python train.py --encoder_arch="vit" --model="contrastive image-text model" --dataset="procedural textures in two colours, tilted and lit" --train_examples=97500 --image_size=64 --crop_scale_min=1 --horizontal_flip=true --color_jitter=0.1 --tokenizer="word" --vocab_size=52 --loss="sigmoid" --embed_dim=256 --encoder_norm="rmsnorm" --encoder_norm_position="sandwich" --encoder_activation="swiglu" --encoder_mlp_ratio=4 --encoder_head_dim=48 --encoder_fused_qkv=true --encoder_bias="qkv" --encoder_qk_norm=false --encoder_layer_scale_init=1.0 --encoder_parallel_block=false --encoder_inner_norm=true --encoder_moe="expert_choice" --encoder_num_experts=4 --encoder_moe_every=2 --encoder_expert_mlp_ratio=0.5 --encoder_experts_per_token=2 --encoder_shared_expert=false --encoder_patch_size=[8, 8] --encoder_conv_stem=false --encoder_layers=12 --encoder_width=256 --encoder_positions="learned" --encoder_pooling="attention" --text_encoder_causal=true --text_encoder_width=128 --text_encoder_layers=8 --text_encoder_norm="layernorm" --text_encoder_norm_position="pre" --text_encoder_activation="gelu" --text_encoder_mlp_ratio=4 --text_encoder_head_dim=64 --text_encoder_fused_qkv=true --text_encoder_bias="all" --text_encoder_qk_norm=true --text_encoder_layer_scale_init=0.01 --text_encoder_parallel_block=false --text_encoder_dropout=0.1 --text_encoder_inner_norm=false --text_encoder_positions="learned" --residual_init="none" --optimizer="adam_atan2" --lr=0.002 --beta1=0.9 --beta2=0.95 --grad_clip=1.0 --gradient_centralization=true --l1_shrink=0.003 --ema_decay=0.999 --steps=7600 --batch_size=128 --epochs=10.0 --lr_schedule="constant" --warmup_steps=1520 --weight_decay=0.4
Rows from block 9 of the image encoder of a small contrastive image-text model, named by matrix and row number. Rows with one number within an expert belong to one neuron, the router's apart. Each number is 500 + 25 x the weight over its row's rms, rounded and kept within 0 to 999. All counts start at 0. Numbers have three digits each.
Before each expert's rows are labels from the 100 images, of 14976, where the router gives the expert most weight on average: "responds to" is what is common among them. Only what is clearly more common there than usual is listed. The data: procedural textures in two colours, tilted and lit. In brackets: how many of the 100.
# router: router (encoder.blocks.9.mlp.router.weight, 4x256), inputs 128-255
# gate: expert gate (encoder.blocks.9.mlp.gate, 4x128x256), inputs 128-255
# up: expert up (encoder.blocks.9.mlp.up, 4x128x256), inputs 128-255
# down: expert down (encoder.blocks.9.mlp.down, 4x256x128, transposed), outputs 128-255

# expert 2
responds to: purple (100); black (84); pattern colour: purple (69); ground colour: black (65)
router.2:506471474475519470524491519498493514484437511528459512512484490504527478504471489508544538493480472548499487541513493505459536505507503501490495493466457482496541526464478485476524444503487504581541490521510497482517493489446523481508480502477508521536546522502453495484488506528486492491474469531508513510523489485522498482512470495519510529488517515517550500510501530455519464498492
gate.0:491514510526493477458461473521483479506506479494545541506551504508493528480532508465474533516538521505538532549455470503529510505479531499455501478487499514461494497503529480516492512484495513499505477535518501475511518523528489506473489490491480476455472460531491502523538483498535528480504433489524475458519459494460550498467485489540517517464524464542499472526460537466524523501495
up.0:536500509516573479505487554461502529503477523551499506515527499502502481497479502502524497497498480506482495500518525495506506497509516499523511501502527503513492497510471518499499493500525536589497475496562552510545526506512488517492433511501463490498480492496485564492502469498496492498522496503510495493500530514494500497484414468478508468478513503503474507505508491526485522489493
down.0:487505478532545489512500509474492497471460486545540485466559514540483512520526474479515501519515530464545508483468487502519528530476527497515510472507494514462529518513473464468533497512514489481486508538519525532531553534500502556510473488508520506484528526512521505533504499516510560501494518487468474499505509500438522477489494456499490543505526492541495479546470513467489467505502
gate.1:468532518504478499445463481502484511513511485504562503500500523521477499486515543443471518534530529485514523506467491529545505515511545482483537491501501530469474479531521489547526510451504499495472475515483470496495509494560530463509486505522480480450464461520481502524523512491532527472531488500536486451492475474478503520452502490524511486452475451506456474502484514488519551503473
up.1:546501477548502495474510485518484462497499481499477520499559502501511529526509479496515522479517497506496511518470461485477486475493514520482461500535506496469533492497488520483442505513460464485560562514514513509499527497494464518450509451493477495518479462516552498495529464515518516500503476481501466496524504549480546494522497513508458510533523521528517489545482509506504431534494
down.1:534498472521532479521494486513528483488469533479499508516543477539506526498487501478556516517513479496555507525515477497457513493489495503530464501480503514511521499445493512462553477542506540515456464519458521504508463513525485541543495511464517521529524529528531517530529512533485488512516503474507529518508498490489537464512506483517529519476569528537540522538462523478501481465530
gate.2:473523508521473497448463461512468488497508494505531523475521512527479521500526519462460532521546529472536515510456461513514487506497541477462507492487485536455497470520519474515507521464501498482475485538493498503495500499534509493517498476510488486477492473540509494537540502471541545461495458479536468460500481480458531503463505472539505525473518481535487460533463546477512511524508
up.2:582459501532495537504488488471489507516487466523473540518541502522549498498501517491500503509506479520489471534490525517483532492540503503482509497502514532507526507475478514500465501501457500524529511498513552492539566530526525493493501502462503532524461495515512487491537498517510503518537495535511499489542486548510528501510509459493500496513495508510487492526498491507525484466504
down.2:517516477533496498488500464489501481482458513494565525480557484539500521514516472458507508531534509466557508516484483507509529513468523488484491474469479522513528509495487473490553498529494521485458461521476552531499491499519499529554494510488507508478506515536538502565546517529503506504499484465488485483500482491434535467514501468518524529465552480549502503564452513471504489491510
gate.3:476512499516463511453457473504472481499515487495528507468515512519483527493534520467450526529547531469528520510461485511511490511508533487472522488488505540460507468513501471510517539466497495464485487538503511484476520496546505497519516477508498498487479472542536474545549512466536537463501479487534465461503476496465530500468521463529504526476510485533469462545460539500505504515518
up.3:590462493505493531506490459498492520503488463467471536533548496495530492513515505489476493486496509553495457543491507521479502501525493513492490484497496531491512493475474511502511511509452483475558529492502496492521547499507519490486520515454505509520460476513499485498541513539514488544508474554502517480535454542528527503516521495497480484515487508508521494513491481496538479480522
down.3:519510472527497486491522470495506468483449524486554512474541473533494525497518471458523504524517513472557511528496474488511540506456518496493478475469479507527523506481502455494567484538485528485469457507467540510501479487508493526541493510463508494479504517537525500555535554534497497517492486475484508483497468480462528469509496465522531533472538485538505514548452501466501485472500
gate.4:490517513522478501449469454521463482499505464491528529509527514513482533480536512462473523519545530475538525530470460505515494516502533493481521473495492526472484481522509467515503519466500504480485486533495503496500511505528494500496494477502487474483472475537500501538540506483534538463502438485534458456502476491456537505466489478533508513470521486535489465539460539474523515515502
up.4:532495499534540483512487522458510514509499484576509504471564492509546510503454507504491499509502449506492469489490525500519493497499510497476521507499563509499527509466492540499475514509491513497548504507565529499552555530507479526446465516476487503481468495505524506486515436503498497520534518503499498501538504523508526488511505509491507475514509479518469501507504487519498500463533
down.4:508488485509521520514466513470502513490499498541540498458556500534504507528515491448492499533520509450551511492496514520515521511460520484498475492489480535498514525514471495494554490517497512494483488539492547533540521542511491554528458503496495518485505509543551514538500487533489490519536500417488506497495492501446495487491459462523505526474510491524492525522463484501493492495525
gate.5:492510517505469497457460476513451495507498477498524530484514535520484514490540530458473534533541532471536529532463477527516506508504544486472530485502503539462491490525523468521517526454492483480479486550486496484470493504532490499511486486511491490481492468544515496537544530473545534462508454487543468453495472490451540514458496469543500521472502484530478457528455538475504512516487
up.5:566487500511530535502505473487497504516529492509495516513555496499521507533517514496476468474500500540477467483505501499499460494498499530491469493508489511491488471486435546517467505512463501470592519491520488502565549524505521490447510515453488519498435467503498495495514466509513492536486493521493504485537493537521516503511525503486497489508484496502518496506493474528551506464525
down.5:497484456498506487513508494495504509492471521536528471456537479558512516493513488469502502543490504447527521483492487517499536513483520476512461472461474504505521527479495481504557501526481528476456469537479519521524499513506494527538482512459500514481516508541556510536511516495489508517461512480479500500529466485478524456505491453519532532484511490526500508544476504495455493468486
gate.6:479515504525483497457461470516466488503506482502528512474518517516480518495535521461464525527545529478536534514464471516512496506502535489472517490495500534451502475523504467514520526457502495471472487548485498492477521509539504499505504473512488484481475476541522477542543512463533537467498474488535464453496476497456534503466512472531501525472516484535481455542453536486510507519502
up.6:550465486477500545494496475482496518507499463492483528517549514482533498505501515490446490505505500545474471525494529517497506507516499507487495488509484518497515503484488521508494505527447480438574528497534483491566545516508494506451530510449480504509446456520528524484540525537514488537517477551500516477547467534525527500506522482506492492512467497512515497512484486500524488475507
down.6:517507469514500499505510481486513478488464537495546498468536467531500525509512464454508500540506504457540508511502491489500530500457519490501461481457477512514516504476499473493558499546493540482463446516482552509503479497513487529546492517456506508475507509548557506559524546527497497518490491468476518490507475474459519466512494468520541532469534490537508518543451492482496494462503

# expert 0
responds to: yellow (100); pattern colour: yellow (84); blue (73); ground colour: blue (67)
router.0:530504541502527518494485469449515500532528474506494523501547502496483528552523501491526499500490507544504491477498508505479511463512471485475496515521510543496476531506504515531401513480513515496514501486511520524482517493524524490536519509482480533502554522490438508492508499487558500507497488516501507508483538544513504526518554466489484465489511534498498508505512488507532515502511
gate.0:489499499531491487472455483517462492503500505513505520500509492521519516499501522455482546549546499488529525525451469506503502507494537482460523487461498517456519486492523461502511520481477499497482486553503498494507493511489496500505479472504509491501474480555502483551531499494559555460511467492542459468543464461460545498461503485547529543481536478551504445546454554468526492510503
up.0:511486479497544514516530545493489507511501521507485520479532492495512525515516499492494462492489494501510534523531509509479506494499476481496497495505493559507494462503508493496485495444511507471479502485474516537494460556502393528450450512493476482505506455476550522494518478475490462498547458443488500500505507511499505497474464478474504515511513529481526495505509468515484494481460
down.0:492480495548462497487475436480492510495480510527501548499513471521515463489500501496501519525531516500531511505448462503507541540498507474406488486455486535499510535504509453509437500489470503476498490509506509481515497481508497477530518472512510500508493488504486475500517499503567534469506472490502492491527477488464508498494496448507509518502517473506465468530468535442549495514515
gate.1:471513497533503496467455477490473486484506516515522522483505497492501509495498510466460545538555504466525519514459488496516488527487539490460529483484513499473525497500507462493517539494488510500486476554524511485514509527501483521492488468508499495490473483540503490536535498511548547455514470492538465476520473471446530492458484466546520540470538483554492459539452540474512501516518
up.1:514487474501535487483515535490494502541499452514486529505560498515519530518509514483525501514495487536519519544502488505491519456508496482478495506492465570499529506490541497498466469448491499482545509499473498522495493507496426473422492500471486467505515459521492545490512501496536485517534444478492497490532473515502523491474482505506526506496508506503543496508493501495507476487468
down.1:501469494528469503489479445479483511490470509532496553499526463522514468500502495498510507522532517507529508503463456491502544547489502477400492485453484528494510537504508450502429490495474503476509492508500496491511502483504495472519515474517512493524494496504484479489510496502562536467500469499500487489524479496463521495498490446502506510503510480504464461530461509427539489514503
gate.2:481497495538472511483460482495480499484500516519517504484488491531508495473494504467457537523544499468527519514474478501515494527492549475473520487472497530461512470492489465490548509482499512501450471548526511504512486521505501482513486471507507480481477487534519493546536487487535538466537470477535470477515489462454528493479472491542516528477542479550479470542453533469507505514479
up.2:529476510491556495510495518497460493524493487509456525555541487510511534535527499473515505521501508526508490521488481509473511473497501504484503494490503541478512487500525480519457518448477487491525512504470500490492500506456488532444460496491523521559521463522472496521508477505524514490509471490521474481523461492498524514475519485507507511512509513503539468516491505490528481507509
down.2:502485495539463515479456433486495521503482512527512532517519478520528457509499512501510509509519509526533510513446460511509509545508482466416480495450508538504513529514502475503420506498472501497495490525500512506508508473512508490545519496520503506510505509483465469485530487526556523472524487517501502488526470513463507481517490448499506504496495464503459480527469517443543500498522
gate.3:489502498534490499466449470510463489497498512512506513500508500510516513484495525461484546541552495477530520524445464508502503511498546482459524491469498521454518491495514459499521517481479496502478485556506507495502490498499488511511480475502506484496478475549503491555545500502544548459521469485539464470532470459448538492461492478546521532481541480544494451541445553468515496512501
up.3:503486478509546441506538578502487490529490513509487506498530498487509523521503470507522477503481472524515564526529499494478517468518489487501505513501495552500503465505511487494481478440526514491505495485474506526504479520484420494458474505504484447516520478481520517490488488451509473482522460464486484513520491513507509496490487507483505528506504513484520504497515490514489492487424
down.3:490473495536467492492483439480488514493468513529496546495514465527513462485504496503507512518529520501532509501455457502503550543494509475408484482456476528502507537506510448508443491489475502472497494506499508485520494487501497483526515473517515497518497495501489476494510497505559527467502474496498492494522476492465512500493492444502505509506514477504468469524471531435542494515508
gate.4:487502498535486502462447467505463493495499506515509517500509499515512511486496530464479549540555496481525512527444469511506511509498544479454528495472494516455522499497512458499524519481482497502484486556512511498503496498501495507509487476501504487496474480550500489549549500505553548459519468490546469469528470465446540491464495476545521527478536483547488450540445553468519494513501
up.4:495493474498569437502541582497491502521473487519484524498544503483509521531494480503532467516481466509512553525532501490489496473512493499500514507512486537532507477508514511487467476462522515482527502483483501517508493515487427515423467495509475473507542482486530535467478483473492478502511467451479475510522489518520520490500474508478502516504503507484518513500534471515484491488454
down.4:491473497538469492493482439478489514493468511528496548494515465528513461487505496503506512517531520502533508501453459502503546543493510475409485482457478529500507538506508448509445492489475502473497495506500509485518496487501497485526514474518516499519497495500489475494510497506561528466503475494499492494520475493462512500493490443501504510506516476504468469524470530434542494515510
gate.5:509482486511426503517488492497506496510490462481507510429531492501538512437502487497521519499503476488553481531487510509506562493491490466488485498494509466477536557464534491482510473503458487477440506507478550483511503515498517510509518497485513484492489514501538475512504494514506497496468467496503505506536495495492534491505494513522501507506542498531494503511480505470500444497529
up.5:481552511501536490460501493500498463465510539527518499549491488516461512509476510490454509527512508519458536495496484449512457515510534514487534506500497534521523456510488500474489532482542525562532471508521488503486502491530491489520492483514494533502513494520472511499521508465518517492530518514512487509481506496499491477480498455508520503470482487493515498516506519521504528512457
down.5:504548527475514494481491474531505496504499531506495552479466455528472488496479485489517501498503499481517503496544458475482498485489504469491480570474474492491459492527501492528488470504554569489460408502445484501492477483512498489524487504582493505493477489499494511510491496470490495444478475476527508507476511484481490522492492473515530500435503509501477503511492491463491528519520
gate.6:470506495542477491466466463524481492483485535509528514490491501524505495469494506463488538525547496470535542526471448501522500529490545473471521488470483529469518485498511468498527493496498512492458470554498498497513478500517485504523489469510507469477482490540513488539545497498525540463517459474531469472512477463450525496472492486537525536474536468540479469540453542463517503518484
up.6:521493504471520493501499526485472486522503448519468535518536494507503561531508499486477510518507500510502474530473507502466512461503500508477512511506480525480516497487510482510486538452481476466551525498510532516487546522458489521425479487497516531546508453516523496520530493498520511485499486466515469501523484502498536506484514480508500503526498523503513477524499502500510473502528
down.6:505478502552461517488444436479494519507477511529502518518509478511533462525500513497508509516524506526517501510442466507501508533504482469420473493440515542499507522510501474511423508501472501494496489531500519491501512486510509483548516499524508521518491498475472463486528495524574522468523500525505500491530477495466500497499495447496511504501503478498468477535459524445555500497531

# expert 1
responds to: grey (90); pink (80); pattern colour: grey (76); ground colour: pink (65)
router.1:442503491514531506477498486486488491485501544508484547519451490482485485509494494509485515501524525451498522495476497496509509524506519527472512495498496498501495531556464514500511525529504481472516508508511494493535496507502497509481487461570479533502459456498517483491494451543492519465534499459518468510504496461475497501503503512510495521505476496493503493498515500479547507528534
gate.0:530494497521501523474450478509462496510501480507501518507537513516517530501501537441495530539540491504531508536461470512498497497495540506467521489473518545451512472465519479505488522473471496494501482544499512503500499524511492473497484493454487489491472457550491495543533509495546549479515458503552456453546480493462549499468497481544530533483535498549500432549447528472532487486488
up.0:514488497482517514486513521495475518520515452501502487493525558505497492537501532497510463500489492527497509500521505518492499487512502520517528500529467489510479472518489533514466502496523476475534517493482458531498502544495503440446474523487458456480483504504476515495487488451514500521450494516492466476497512525537506513506516507489499512501497511515525470497504501515525508482426
down.0:518507511442497523514476503482526518499497500504530451484520468482485498518542483492494491455480548516410475463495517498536490512485442491530485487485530466496480493527472513522491504510499525504512487472536522481489519529504503465480495507510498488494489503455482504466486502499455526522464521529502506486476494497517473526489453483459511430494420494473464511478530447526459517501490
gate.1:474463517460501476498500521475481527538500513517488499439479518493507475493511493506438489472503512430480461483498521530490502489494517439519463515496478495489459517547470506551561519505498476496479512490526514475518517500470500526501473515527496537494493458480553518489494474506473492495522510427504500489491498494484484529468469532492473503508486497483485504485505504501469537503537
up.1:524538480541501518499497478529516471457495483479517505560526479505490525506493507490553514530501493563524543521498475470513500517508489558478538475504518507508542480457532491447445481492502527504519485515477485523481492501534502478499521482472502465505506538525448485517511531486531512499481484569499495508512499509510521465527530468510529499487515498522514493518490498496531463499466
down.1:487508498548501479495502528497506491483498508543506571501508497503500513488486498476495520551545487481570513552498495472503542503479576496457503495496461516499519540466536474480534492510499511486502481523496526478552488506501508531509488498483508509495476472538537503540509499530531461492529452462508509503528493494467517476479520521545524565479562493524517521520460542465567499500521
gate.2:529495496516503524473451485510460498512511469515500517505542514521521524506498537442496525536534485507528507536466474516496497496502539504468520494478512547447510475471525484506480524472475497495502483541503507503510503529510499469491479494455483482489470454552483495541532507489552547480510459503548454451546483499472549497466499480541528530479531501548497429544451528475534494480474
up.2:504487503481512514484507516502468522522531446502504477490519558506500486537501538496509461502489490521496504491513501527498480494514500519515533499527486492504476456519494531517463517482517471471532515490488454540494509540493510442443485527491459451476485503505472508500486470451512503524465502512492468476495510526532502512501522509488500512499496508512517468492504499521520512479433
down.2:518507511439495527514478506482526521499499501507531455484522468485487498518540483494489491456481548514408474461494516497539493515481442491528486486484528463497481496527475513519493505512497524497512487471537523480492519528503502464482495505511499484492484502455484503467484502500457530521463521530499505490478494497515473526490453486459513432495420494473462511477533446523461515501491
gate.3:528497492524491517469455471514467492511503488508507523503536514517516529501503538439485527543543492506535520541463466510503501498504543501456525487475514544454510479466515473504483518479481500490501481546497513495503501507519494481505499490460490493487469465551496492542542513493545547471505450508552457449539478497458551496486501483547525527480526491540493445546444523464540494489486
up.3:529477504486504504476508529486472519519523454507510489494535552506513477539494537494498476497488495544485483506510512526503480502502499512513529483515488480511483476515475530510454500510498472486516514493474451499487495581500498468464492519476461486476470498501462499486491457463506508521443500512498456474508502515530524499491520501494500514500522501524555473510503510519524497482431
down.3:515510513443496521514479510478529515498495497506530449471522472484478501506546483495495488455478550515416475461499521498534493511483450491527487485490529467499480496531476516521488502507505523500513489470535524480489520525503502465476495506513497486495493503454482505460482499498457525524460520523497507487470495498520468526486449483458507430496422494473465518473533454529455516503487
gate.4:520504489532493510462465467511465491516501482505519537504536515525511523491501529448501526539543493511546521545459459514508500495510534486449527498480502534462511487469523471511479510472485501503490480547499506490503512507514501486503502488466496485478479471550492476537548521489543546469497445505542462447526477494464547494476497474542529537471520486543491449544454528465537500482496
up.4:504488498494506510480499529453499523503542461529508459474535541493520477526471521496476477504492476517464451490511535509506486510500500503528523471505500475511493492504491543487470518512500492506544503493522478533506496559500488469463488538477442470471471497499467537493492457493520494531467496514495491482509500518505500483485488508488514480494515502517522502486499496532499514485445
down.4:513514513445499514518482515479528518499495496513530448468514479498474496498546485498502477452475552511423479460507516504536489511486459490537486490497522465504474496537481524525489497503516521504511494468533525481494518526502500473471487508516494495493499504454488508458476496498453516525461527510493509490461507501525458529489449487450502429498423500475471525463542461535453520502481
gate.5:526498495521497520470453476507464496512504480508505519508541512518519525499496535439490527543541486506529510539460469512501501497499540503464524493475511541452511476468522479505487523475475500492502479543505511496505501520510496474499490492454488485491468458552488493543537511494550547474510454508553458454548479497465549496470501480544530529478529494545497435544448527469531492485485
up.5:509492499481502510482511516505471526526525453505515481487527563508504486527495544498505464501492483521493504495516505528502495490515500513521535502526480483511474461521489535519461513491518474485530517492486455539487503526494511443457489529488456455465483515501474507499485479450514501526457497519492464469497508526531503511513526512488500509495498500514516475491506502524522518478438
down.5:516510509441496522514475505480530517496498498502534451486527467482481499518544482492491490454479550517411479465495518496536494515485443491530484483487530467496481497527475518520493504510502527501512485473538523479491520530508503466483494508510496489491487503455484505465485501498455523524466524528500508487474495500519472522488452484456512429492422493471463514477532448530461516501490
gate.6:538495500520501516481451476508465498508502479510501522501538505511521530503502531446488531534534488504540505531461469511497490497493545497465514492467518549446509481464515480505485518470468499491502482541498514496509499528507490478502482491451493494498479455548491502543529507502548546476517456497549464449552475488460550500459494481544532526488540497543500432542440526461536484491488
up.6:531487501487517512488508528486466521522513458508502484490524543512501491549507538494513466497488499530501503503522506519489500489507507514510517496524461491504476483516492535514465491494518481473543513496484459520504497562501503439443457524480457463486478490504471520495490472462517499517445490511496470472495510523531510509490508500494494506497504512513516464496498508504528507484406
down.6:522507513440493525514474504483526518499496498504531453482520471488484498519547484490500491453478552517409473461499510499536493514481441491530483486487528468496479493531475512521492499510499524501509487473529524478488516531502506464486494508510499490495490507455481502470487499500455522522462520524504509486473495499518470527491451484459509433493421494471465515480531448528460517502490

# expert 3
responds to: orange (99); pattern colour: orange (75); teal (37); ground colour: grey (28)
router.3:505507487503439503507525526557504502500514483472542452472511513515509504448491506503458476497504489473499500489512496496539465506486507494537496501508522481510504433475530490485554511494496497474454507490462490493478491514511463505481510510479525438474451503500567506522499530459467491515485525492480506492489495497489496488478473522489506498518503473494474506489486492528433502480466
gate.0:504497503533502486468458469485456500501490501533488541501520504502518510508496526463501543541549496506532521533459467511482514500505549487450521503483488540467511520507498469500465499483496499514510488550511532495518491493503496498506491465510496504504491481546490484530538482512547550454507459495545452475538487484458554498486492467549507523475531509554488455548460540456528499516514
up.0:484494497525458485457500487482474499501503517489502496469499522513483499469513512505465486494515519508510507503521470528481490502525534461501512496508461535508464492522490484493500494475561495478452489512504563552479469430538467500505517494501484460485484503514519554503527490483495498477544475490507497476471526513475500491514487499507479471469519509511524490506482519507485525508475
down.0:511514524482542489495484491547511477492495491464477466540442503492452505528540500502521467456478548530472495486521458491487463492510484526559500512519517514528454440542449537515529503498529512517501501501461521486461463451503507494507452529548481532509500484468480509492501488494458455507501540479503521498453519510545471528487490486471475455488489519479524524495512459555494520518517
gate.1:501497472506471494498499472489505475456471502466516481448528473502460507486576491493470482495507552485511493531501513505500496524503500476509488468488484503500496486516488494462524510484525516462446488500497484486487503528539474524540514502496488493518493485502521465511549517479496497516487501495482505457479459518507510474435506469491498504494521508504484497508469514514457488513466
up.1:520491578506530472507484530501476524572516505541472532509497533502521510529491518486534518511508481488498504455500491504477481446484516477480519545503524516476453507503500500569447499474495499546534497512518531492515487483464505513484455497509517510504521508508502538505465467505526521476515482468536474494505535479467503574542467505517502483496501520503479487509503503484523530497521
down.1:486493535520476509494515522509469528533527505528505512446519519543515501455491517484474506536545488418520527496489507510505505468479548465493510510496481491464501492497535462544506506477494486487468492479520464497514525509515508504498524479514514458479466494533550494534497524470521545469503492476526465484492499473446501545467489532526500532506526491513471450525467540491489514502488
gate.2:504494501532509481472464479474448492503491503527480540504514505501508512513499523463502540535549500506532513529462468512475517499509546483450520503485487536464511524507489468500471502482496499508507489546509531500511494484497494498500490463514496504509493485539481479529531478511545553450502454495546446477526489479453549498487496466549506531479530515554489452548463540457532502519521
up.2:479502491520437492462487485521484510500505543522509495460527507533488500442509510506468489511518510503512506497515457510492478503511537465496514494493466529501479480516486484493478497467551502503466484518493540535500475459535494476524520480512487457479488503521531533508520481459498511478511475496511489470491521523465498484502464512501498479469515486502518488505483530504494515514447
down.2:515512529483545488498473487543510477490489489467474472542449501497453506524546500500528472461476552533479493488517454491483465492512483523550501510518518520522456446542448536516523500494526512524500502507458523487463466453503510491510446528549484536516507487469477508493501486496467459506504541478506519496455515513543474527489488484471473455488491522481522520498511465550497518521523
gate.3:497505499535516491468467466466456476501479499502480536511496503500497522527508511460505538528550507514529522530472475500474517492502535494456517505487489527460504515509492466502481507500504499494514490545514512507494501479496487497495493457519491503511487483538476468531533493514539550453497455508546447481508485480459541505485511451549502535474518519557494454552460521461540500520514
up.3:475494501511441475476469496545498534505511544544516497460532497526509486431490521488472506533514492488516492485493459512510478514515530463495534493474501527506498487499482481498478495437502511529471471526492525492540480489529528472555517492497509486473488517529542513510506456458501521476528503483517492471516499504469499478501450529511526484481519473495486491508485541494472515515461
down.3:521509531489558480496460486535506480489481486476466481544463502500454511523548507491530479479480552535490497494510450491476474486513497517536502512511519529508459458539446539511521502487527513526498500520464535486467461449503507496520439525544485546523506478476473512496509485511481467505504534469513515490466507512533484523479484474475475457480502531492521511506503475539501513529526
gate.4:500494505523504487472461476473451490503491501528481537502512503506507514513507516459498546536546504504533509529458472508477516496505543484446515502480487529459512520508493465500474504479489497509511491547515527500512496489489500495499494460515496511512497483543481471535531482508545552453498454498551446479527480477459546504490509469556508536479525509553490454543462541450536500525517
up.4:460508497503449498473480495521499504496497533534502488427540498529484518441512494496463503529514505477506474481506477505477455502511556456501511491487456527492485453509473480485473506445543501512475490520507509530509504478533525466518515478514486502487493506534544529510506494437498516480509496477511493484504523519461501480501443524511508498482524493507520493512479547501480507517450
down.4:514513532485545491496470486543509477493493487468475467541451503499453506522545503500529471463476550532476490485515454491483463490512479524551502512519524516518455446542453538518522502494526511527499502505458524490465467452505512489510449529550485535514510489470478505494501486494470464507500547480507518494457517513542474528492490487468475450487489521481519516499511467552493518521522
gate.5:496505497535518491469468467464454475501482498503480535510496504499498522529506511460504537528550506515531523527474476498475517491502537492456518506488489527462504514510492469501482506501505499494514490545517513508495504479497487497494493459519491502511486486537475469532532493514539550453496455510547448480508487480459541505484510450551502536474518520556494453550460522462540501521518
up.5:475495501511435473478472499550500534506514550544515496457531496532508487426490522489476504532513491488512492488497460509508478515517527465495531494474503526508496485497490481497477491439504510531471471524484527485542474492529529470553516495499506487474489520527544514505505454460499520478528504480515495473516496507470498476502452530508527480482518474493485493506488538496471516509462
down.5:521509530491557480496462483537505479487479486476465483545462501502453511520549507491530480479482553535492498496511448490475475488513499515534503511510517532510461458541448536510522500487527513525498500522462536487467458450502506496520439523546486546524505478478475512498511484511482465504507530468514514491465506512531485522481484475477476459480505532492521512509501476536501512531525
gate.6:504495501533509481472463479478449496502491501528482541505515505502509510511499523462502541535548499506532514530461467512477515500509547484451522504486488539466510524506492467500470501482498499510506489546509531499512494488499496497501489464512495503507494485540482480530532479510545554448503455493548445476527488481453549498487495467548506530478530514555489452548463540457530502517521
up.6:482496491517440492461490486515481510502508541514503494465521511530489499448509509506470490507518511505511506499518458514488477502516535459498513495495463530502478480517491483494482495469553499502462486518495549543495477448531488482517522482509489452481489503521527535508525481461500506477510472493508490473489520521467498485505465510504493477469514491502521488505481527505492514514449
down.6:515512528484545488498475488544510477490490489467474471542448501496453506525546500501528471460476552532478493489518455490484465493512482524552501510519517518523455445542448535516524500495527512523500502506457523487463467453503510492509447529549484535517506487469478509493502487495466458507504540479505520497455516513543474526490488484471473455488490522480521520498512465551496518521522